Weights of a small image VAE: 4900 steps.
Rows from block 13 of the encoder of a small image VAE, named by matrix and row number. Rows with one number belong to one channel. Each number is 500 + 50 x the weight over its row's rms, rounded and kept within 0 to 999. All counts start at 0. Numbers have three digits each.
After each channel's rows are labels from the 100 images, of 14976, where the channel reaches its highest value: "patch colour" is the nearest of a few named colours to the mean colour under the peak. Only what is clearly more common there than usual is listed. The data: coloured fractals of 300 iterated function systems on busy backdrops.
# conv1: bottleneck pointwise conv (encoder.blocks.15.conv1.weight, 64x144x1x1), inputs 0-71
# conv2: growth 3x3 conv (encoder.blocks.15.conv2.weight, 16x64x3x3, transposed, each kernel summed), outputs 0-15

conv1.6:503472587478530509510480495496611533462507515456516534577442449560496323588489531497495658530455453527539511424535487556481504490467565477611541517563379510425521535583519394565419412516512593486428479519484483464502
conv2.6:476478490429489469463505424402459523435444419494
patch colour: grey

conv1.36:544643513518556445549433435426614543477449501518453548578515417481480571571543509531487459532445547495562384516496525434566467493530599539567502636452569557490404454541442439393439422458468355456521477424472474529515
conv2.36:492551549497578491586500474511474568601511569484
patch colour: white

conv1.39:371532513513512529346467517484558458555564473497444485515632561437529525521520520525558681525474529461506463513520463552518542535503576427620540483596466476547582493508585405317505455416544471462537431511541495561421
conv2.39:483506505394522471441435477457449511445504432417
patch colour: grey

conv1.54:504490543562591519608465603475554493560507504529453419559509553504460560596545417512403437460447496572412399573465411495511559521425405565455496502590513482519470504559389406467416478606523540432566494493413456488510
conv2.54:492489470581548518428436570579558478566504470483
patch colour: grey

conv1.42:479407551435434435560490504609448442538521564592539458559521560559552366480554511482450416506511416530579453629490344476495483479520455548343443439485506503511611492434548638540440582455535531471601479458464465478430
conv2.42:481514500544392467554509580485481477514466612483
patch colour: grey

conv1.59:518460502491435568473507580533562465434507601497514501416430455578519528502517480466525427563544471491540368594405478464461427433431497495538448472547581478460545485545493473651465580553465394493436500508513489499470
conv2.59:500462433547481521504511518498407385491439447545
patch colour: grey

conv1.28:527521518492534419446588424523354510548503577474522468374544476484585370506456497512488505460491453543559473583422453497565470561501562593328511441615490576493568516340473603578523589592462540507524469534522481512548
conv2.28:470490464484375454474494575553503474405494489475
patch colour: grey

conv1.26:482519462581526511459545507432469511454487504449532529446465474519526363505479507521580478584546489539585491488573620573545502423445483476573504434486520472509436483510570508530508642556485533498487510464421459587524
conv2.26:475435439449481482445522465497398451467502407530
patch colour: grey

conv1.24:533556523491404451534426453458540473494528540455601573490502368493455304386493552522517594517495546579502548445435404456654543551554561498511532562483499444606525509576482489566518543521564618506497503497483441526519
conv2.24:453515473434420480483502447455563501425405466473
patch colour: grey

conv1.47:483572545447536535428494616544556470516552668525563563389481562489477551560518494491516565484458485502571348467524540478520497413525532403475519525488449466505505534641423428510495547459454459527548547497502442489474
conv2.47:476513433489580476470518586491427510536455401520
patch colour: grey

conv1.9:542501571488587457530474505570527398466524492550597525466573494537382500436566504513476524460429491525511578439483457503437511495523558397599527650377428485521467482486531491528526456545525451520623537546500528508453
conv2.9:409467475497518453553400506438494501520492400512
patch colour: grey

conv1.1:579500560628519474500468648583540459493523428514475495513503511468537557458420456478496422448508432568493541537522501510539425435405504475515491474431448487551510495492428487473508518475522533533512443508471472528531
conv2.1:445454463545525507418498495488511462446458367489
patch colour: grey

conv1.41:505474597454435490470480522526426449504431533585542390516500375541481477533461460466401561473540535449529433483432496446528468495515461559482489482427481737524503505460513553445439480563611543553571543521456472526477
conv2.41:472544551478455502493540463498548562589485621512
patch colour: pink

conv1.38:512560477381415539517514541572431523565446536586479451530526564536558369454379477463513451482424433534513434480518407551472428499515538589483379609567525547402448553502552438572427548539388405488471524521548540485468
conv2.38:456563567474464434590540504473510538536490599500
patch colour: pink; white

conv1.16:504492516440459410438499436535496573440538373515557499465450507594570554528361476457560564519552595444491468367519569607393433487430507415600509523501568507527543556549583490409504503537537616486450440477481507520537
conv2.16:556425481454537493474494394437403483493497513538
patch colour: grey

conv1.60:557394460562522492523545444573428619493488537444498526599330556552511534470441588491545492482595506625556498424585534542555517511474552508468498450503464449538523496372543404449482484608470600482526501466470497468519
conv2.60:528442488422460471418510451480448414463427525485
patch colour: grey